config.toml
dataset = "numbers of one to four digits printed on busy colour backdrops"
cutout = 0.25
encoder_activation = "quick_gelu"
encoder_drop_path = 0.1
encoder_depths = [2, 2, 4, 2]
decoder_mlp_ratio = 3
lr = 0.0014
precondition_frequency = 25
Rows from block 7 of the image encoder of a small encoder-decoder image transcriber, named by matrix and row number. Rows with one number belong to one neuron. Each number is 200 + 40 x the weight over its row's rms, rounded and kept within 0 to 999. All counts start at 0.
After each neuron's rows are labels from the 100 images, of 14976, where the neuron reaches its highest value: "responds to" is what is common among them. Only what is clearly more common there than usual is listed. The data: numbers of one to four digits printed on busy colour backdrops. In brackets: how many of the 100.
# fc1: MLP up (encoder.blocks.7.mlp.fc1.weight, 1920x320), inputs 214-319
# fc2: MLP down (encoder.blocks.7.mlp.fc2.weight, 320x1920, transposed), outputs 214-319

fc1.508,189,122,187,239,264,204,145,193,158,193,186,239,179,230,256,143,201,171,240,226,230,247,194,95,138,220,251,176,213,211,231,200,206,176,179,281,189,161,202,194,181,155,244,228,168,166,142,225,235,207,187,195,257,208,225,220,106,216,163,196,166,249,170,215,256,203,244,195,277,192,229,215,159,183,101,89,213,135,221,172,307,212,180,198,173,225,150,166,138,246,127,187,237,227,250,191,162,153,196,195,214,210,143,214,196,194
fc2.508,235,241,211,234,247,236,231,180,190,240,221,239,155,216,165,177,317,104,243,273,263,187,249,267,227,218,183,205,183,133,197,140,189,203,215,205,141,129,169,212,256,235,220,274,204,175,104,154,181,182,163,195,211,194,196,221,180,228,246,305,202,166,152,189,214,178,186,181,213,148,199,182,177,107,227,160,234,230,195,167,191,176,229,248,187,169,120,129,205,169,188,128,248,213,150,159,204,177,202,196,188,248,143,235,176,188
responds to: the digit 7 (70); length: four (53); the digit 1 (50); last digit: 7 (31)

fc1.153,166,211,207,269,209,263,110,203,182,208,126,227,192,182,181,168,208,175,161,132,195,245,159,242,202,141,288,193,122,193,176,166,202,190,119,218,238,224,182,202,225,186,244,266,213,223,197,249,250,215,180,192,291,212,187,221,212,172,205,227,259,248,200,127,182,253,191,238,170,252,283,234,150,215,208,335,196,152,193,194,174,137,212,242,199,172,173,278,291,165,154,199,134,151,215,231,142,161,159,258,205,300,221,203,148,203
fc2.153,207,174,202,172,119,213,228,207,157,218,241,203,189,142,136,128,157,130,225,231,209,204,97,177,133,262,186,172,195,199,213,237,164,143,166,121,139,158,187,214,234,263,216,241,190,155,149,183,231,218,221,152,227,283,179,241,166,194,208,223,198,165,231,248,222,159,225,143,341,151,295,204,172,84,245,201,105,219,164,199,214,203,169,259,211,197,155,144,131,184,174,150,254,131,214,206,220,153,145,279,180,216,166,201,189,189
responds to: the digit 7 (69); the digit 4 (51); length: three (50); last digit: 4 (34)

fc1.76,247,106,140,145,153,244,213,214,175,219,174,241,166,187,218,232,267,239,179,171,227,219,179,210,206,236,135,227,127,163,179,219,215,230,184,204,166,229,219,201,216,228,209,175,172,177,165,272,187,169,261,242,247,170,133,182,169,168,217,125,186,185,218,160,135,197,176,211,256,238,153,181,150,254,208,172,187,174,162,263,159,192,202,244,249,220,179,200,239,225,164,235,151,127,203,204,189,164,232,185,208,205,252,191,132,188
fc2.76,150,160,160,220,216,213,188,189,234,238,196,137,216,203,88,174,297,249,154,195,162,162,170,190,198,155,190,118,241,248,230,170,207,198,187,220,241,195,270,171,230,132,215,214,179,217,149,249,224,212,138,158,213,156,249,260,117,299,221,227,172,202,211,183,239,132,175,241,226,149,222,170,107,254,186,205,261,182,157,132,215,278,206,191,179,172,215,211,180,174,222,275,176,223,202,211,173,167,127,223,171,254,151,183,173,183
responds to: the digit 2 (95); last digit: 2 (74); length: two (57)

fc1.346,318,284,216,141,254,214,219,240,203,227,185,158,191,177,223,204,201,178,214,194,234,202,224,185,245,266,132,221,193,142,230,139,70,147,233,235,180,233,140,136,204,219,174,151,145,212,194,218,234,165,144,205,211,208,219,208,206,177,185,247,132,216,187,243,186,221,194,182,169,194,151,198,202,200,194,184,227,242,231,211,118,286,83,186,262,232,178,213,228,249,214,172,180,215,218,265,192,187,177,136,162,171,183,230,151,187
fc2.346,116,148,261,302,215,219,119,244,226,164,218,245,185,199,293,232,175,216,170,288,208,217,177,241,226,140,211,221,265,251,179,263,237,186,262,169,216,117,178,221,242,198,236,180,205,221,164,171,212,198,185,198,206,208,191,256,137,190,184,220,250,245,183,175,273,192,219,196,225,261,142,208,207,227,181,239,188,177,254,114,226,266,274,225,227,176,231,220,174,167,201,171,145,154,195,197,197,235,197,140,231,178,240,204,193,230
responds to: length: three (65)

fc1.4,196,220,233,194,263,199,141,238,198,187,203,259,243,175,164,157,254,235,225,245,160,180,140,129,225,203,184,297,236,184,184,190,204,150,273,192,205,204,211,207,92,220,54,209,180,168,204,217,184,221,186,125,169,279,176,165,187,265,206,173,165,155,201,228,204,279,140,283,196,186,217,201,236,236,220,276,220,173,204,164,274,146,184,200,197,200,153,199,174,149,263,190,234,222,171,118,171,219,165,246,212,177,184,122,145,141
fc2.4,209,225,172,233,189,189,175,198,175,300,200,169,153,117,285,304,199,206,170,208,242,201,244,239,295,198,217,257,184,167,179,186,211,204,252,260,230,207,265,211,177,147,243,215,192,256,210,133,175,221,211,223,187,164,262,242,215,154,249,186,237,204,218,290,192,208,249,208,159,154,153,196,228,211,148,311,217,171,151,197,196,247,194,168,238,183,212,232,180,285,146,173,145,140,176,137,204,161,214,181,90,135,174,234,224,228
responds to: length: three (56); last digit: 2 (33); last digit: 3 (28); last digit: 8 (27)

fc1.570,175,199,216,145,180,182,141,217,187,264,235,141,171,248,181,200,244,251,175,287,237,172,204,183,229,160,188,245,170,226,243,263,97,192,314,229,188,170,164,184,186,203,177,197,198,184,206,165,185,252,297,167,228,219,204,180,158,239,191,140,181,234,197,226,167,289,239,235,179,186,191,187,160,141,168,179,223,148,179,207,238,205,147,205,191,291,134,149,257,260,189,144,156,181,118,197,256,212,124,213,163,145,184,178,207,161
fc2.570,186,224,162,189,147,196,188,173,180,260,233,173,186,181,245,308,206,202,200,165,239,154,203,208,271,175,168,286,198,228,200,203,188,200,228,131,202,235,172,200,168,228,178,265,174,191,197,183,190,208,205,198,180,129,148,175,123,185,186,162,195,134,173,208,196,183,160,245,253,199,157,200,199,221,110,354,287,199,230,165,216,180,225,224,202,244,221,249,141,217,126,192,212,222,194,191,186,198,237,164,193,166,188,198,160,183
responds to: the digit 2 (83); last digit: 2 (50); first digit: 2 (33)

fc1.23,250,110,219,190,172,245,212,146,150,256,210,257,208,244,236,190,224,173,174,190,216,210,180,233,177,187,135,210,186,207,194,256,234,221,261,170,179,158,270,169,231,249,211,208,235,247,307,152,145,240,299,243,229,90,182,163,134,143,203,230,208,228,156,221,201,255,207,144,184,110,225,184,165,196,198,254,217,151,172,265,221,173,169,182,297,165,166,165,192,131,215,186,204,185,197,164,122,213,192,198,205,215,158,208,131,228
fc2.23,199,159,159,113,191,198,152,162,213,189,173,136,255,185,86,218,237,204,209,177,176,196,194,226,239,127,205,239,188,184,233,247,241,164,176,142,211,193,205,199,187,146,183,191,158,210,164,168,194,221,224,168,199,208,204,140,125,230,174,218,159,125,169,203,213,222,222,185,304,179,193,237,202,248,172,154,223,147,164,157,261,192,215,187,193,182,188,204,192,238,195,258,238,215,177,199,159,225,205,208,150,195,235,242,195,157
responds to: the digit 2 (78); length: three (70); the digit 7 (48); last digit: 2 (32)

fc1.191,159,226,193,239,211,235,191,277,205,176,258,244,194,196,199,216,237,189,225,159,178,238,244,192,226,187,226,128,211,222,139,260,195,156,163,205,58,218,193,215,226,181,225,246,200,199,207,247,195,250,185,261,232,155,197,186,139,220,203,132,257,229,169,197,223,243,208,206,145,143,263,172,189,208,111,256,242,189,167,142,209,166,179,197,146,213,196,149,242,103,264,136,221,229,186,318,191,189,252,208,213,216,264,198,251,197
fc2.191,243,215,159,276,167,211,248,238,218,197,154,130,111,307,313,110,200,255,199,198,148,170,214,199,180,254,155,208,231,158,241,138,183,263,142,239,184,224,207,211,210,248,205,170,194,228,178,246,214,218,205,260,180,191,203,293,261,201,204,169,179,280,205,165,198,154,220,219,157,222,199,139,207,198,178,234,179,238,217,290,139,266,203,167,252,222,239,177,131,222,211,152,179,209,266,219,193,262,240,203,229,167,194,208,198,195
responds to: length: three (69); the digit 5 (53); the digit 9 (49); last digit: 5 (30)

fc1.35,281,226,169,253,224,194,157,131,185,210,186,110,201,121,58,218,215,177,232,197,154,156,176,239,245,236,228,131,184,237,241,242,193,191,214,157,200,180,242,271,186,99,134,178,220,209,132,177,208,233,220,218,163,203,178,188,196,185,237,257,163,140,175,220,204,243,222,242,180,214,250,272,190,173,242,150,201,201,234,114,239,208,140,226,184,226,199,140,180,241,194,230,171,271,187,179,286,175,190,166,153,206,168,259,188,218
fc2.35,204,211,235,297,148,246,241,229,223,217,224,202,228,258,248,187,193,228,240,206,232,201,202,163,170,80,205,219,211,165,181,255,195,225,179,195,159,193,177,225,237,271,239,163,195,195,266,265,186,182,251,170,196,115,146,266,161,244,263,73,195,175,232,197,170,167,208,195,145,151,281,154,113,142,202,284,165,207,123,227,193,218,192,263,176,137,110,188,227,151,186,192,207,190,229,229,175,212,192,270,188,198,280,170,191,208
responds to: the digit 2 (99); length: four (72); first digit: 2 (36)

fc1.402,179,221,237,258,203,209,181,69,220,114,284,240,200,211,177,213,265,216,140,159,237,117,143,213,246,252,203,248,162,196,214,119,190,179,269,212,154,161,234,182,210,190,178,143,203,187,154,173,189,179,180,104,225,254,251,164,204,254,188,235,150,200,229,232,227,170,184,250,205,252,170,224,230,219,205,177,257,155,150,196,169,138,190,238,168,195,168,208,197,226,256,236,166,183,211,214,198,227,199,197,181,243,224,198,196,206
fc2.402,184,168,189,281,195,258,199,209,213,126,221,196,261,239,165,173,155,165,198,195,195,190,205,209,159,143,162,188,167,298,206,257,165,204,248,165,178,172,154,248,324,232,223,163,205,138,160,213,162,193,167,196,195,178,214,197,190,274,200,170,210,167,191,187,204,192,203,191,229,195,214,211,168,198,233,168,127,199,171,240,137,265,179,276,97,200,212,244,149,138,118,217,209,198,182,198,197,120,164,186,351,164,184,213,73,189
responds to: length: three (70); the digit 5 (68); last digit: 5 (58)

fc1.752,143,281,232,198,236,243,199,194,258,224,266,196,170,198,162,193,224,186,161,209,154,209,176,173,174,165,195,223,248,164,168,190,153,219,220,217,188,177,158,205,199,197,211,238,226,156,204,150,242,255,223,158,237,190,135,223,302,207,256,224,288,205,213,158,190,170,254,132,144,210,202,176,153,292,227,294,176,202,160,259,233,133,247,227,250,229,205,160,227,207,167,215,85,197,212,182,259,165,234,172,212,160,218,183,170,257
fc2.752,175,189,226,155,220,195,179,204,124,145,189,227,244,142,272,149,201,149,204,219,155,227,145,254,177,265,157,214,155,218,159,201,215,202,206,164,192,119,147,230,254,221,187,128,200,202,206,257,195,166,188,213,153,187,262,150,190,130,165,148,179,161,217,187,187,210,184,205,301,177,225,187,207,147,214,243,182,181,213,222,183,167,175,190,195,285,233,245,191,185,191,201,229,155,207,177,192,157,221,189,214,246,236,224,197,192
responds to: the digit 2 (61); length: three (51)

fc1.273,239,141,184,178,211,251,164,209,279,288,154,181,248,185,147,162,283,228,193,189,215,179,155,178,187,189,225,177,221,200,110,170,190,155,154,195,155,213,199,125,276,218,149,260,221,190,188,142,243,200,187,120,266,228,192,187,191,216,205,174,133,170,174,155,296,211,150,216,228,204,182,231,204,249,182,128,222,189,242,115,234,225,224,195,191,186,205,290,164,197,199,215,200,233,202,262,181,295,248,164,198,201,90,233,138,263
fc2.273,229,203,228,230,158,228,259,178,168,248,157,210,142,202,197,170,172,182,162,249,207,197,160,208,187,183,218,168,146,143,216,271,200,258,144,210,158,231,192,222,171,225,212,252,190,192,186,183,142,171,272,271,212,208,191,237,70,171,165,225,211,185,252,175,159,179,217,189,163,180,218,218,158,82,214,201,202,190,214,185,163,161,171,185,196,175,86,99,238,156,161,162,254,185,137,156,197,195,150,178,152,275,221,242,220,195
responds to: the digit 7 (96); length: four (53); first digit: 7 (32)

fc1.98,204,224,181,233,211,235,167,156,224,185,211,241,195,147,161,182,190,239,211,244,216,196,195,248,133,240,177,211,227,202,239,156,151,177,196,180,208,144,162,230,250,177,188,193,154,227,139,194,282,199,178,215,218,252,209,183,307,216,231,162,165,188,144,207,165,131,171,179,187,209,141,193,176,185,195,192,221,188,173,216,159,163,158,241,138,290,206,179,197,276,155,226,107,181,193,258,196,174,161,131,118,154,240,132,163,217
fc2.98,160,181,228,240,269,250,223,204,193,170,253,253,330,170,222,128,261,181,211,245,182,191,226,241,167,254,162,157,200,206,186,234,192,181,242,205,207,198,165,181,230,264,168,219,269,147,176,309,130,198,219,174,173,209,202,150,175,213,151,139,225,164,185,184,222,157,186,234,195,182,269,208,148,133,185,235,188,241,202,215,230,238,223,217,147,189,213,238,140,131,200,197,208,151,240,247,231,186,178,150,267,259,233,198,139,210
responds to: length: three (66); the digit 5 (59); last digit: 5 (29); first digit: 5 (28)

fc1.497,171,212,263,164,147,167,184,152,260,248,210,241,155,141,309,198,200,241,148,236,308,192,199,162,263,270,206,230,163,195,192,213,183,220,281,222,177,142,183,205,157,187,203,208,261,183,204,167,99,203,184,156,199,239,216,156,126,176,186,287,156,167,211,209,224,222,193,225,180,185,154,212,225,230,140,211,154,207,251,310,195,231,165,230,281,224,133,254,180,225,269,156,203,187,135,210,224,272,225,176,228,213,192,150,173,186
fc2.497,179,196,207,159,154,191,183,167,192,244,221,198,138,237,329,225,173,252,216,191,259,226,255,219,225,186,172,228,184,199,180,129,235,227,257,194,186,230,142,188,245,174,167,254,183,174,149,239,210,197,213,219,139,184,203,86,205,101,226,234,246,216,167,160,139,163,144,210,271,148,197,186,183,153,157,294,225,148,205,184,261,165,223,212,237,212,216,180,192,200,171,142,220,212,183,237,183,143,175,120,182,146,244,230,156,199
responds to: the digit 2 (63); last digit: 2 (43)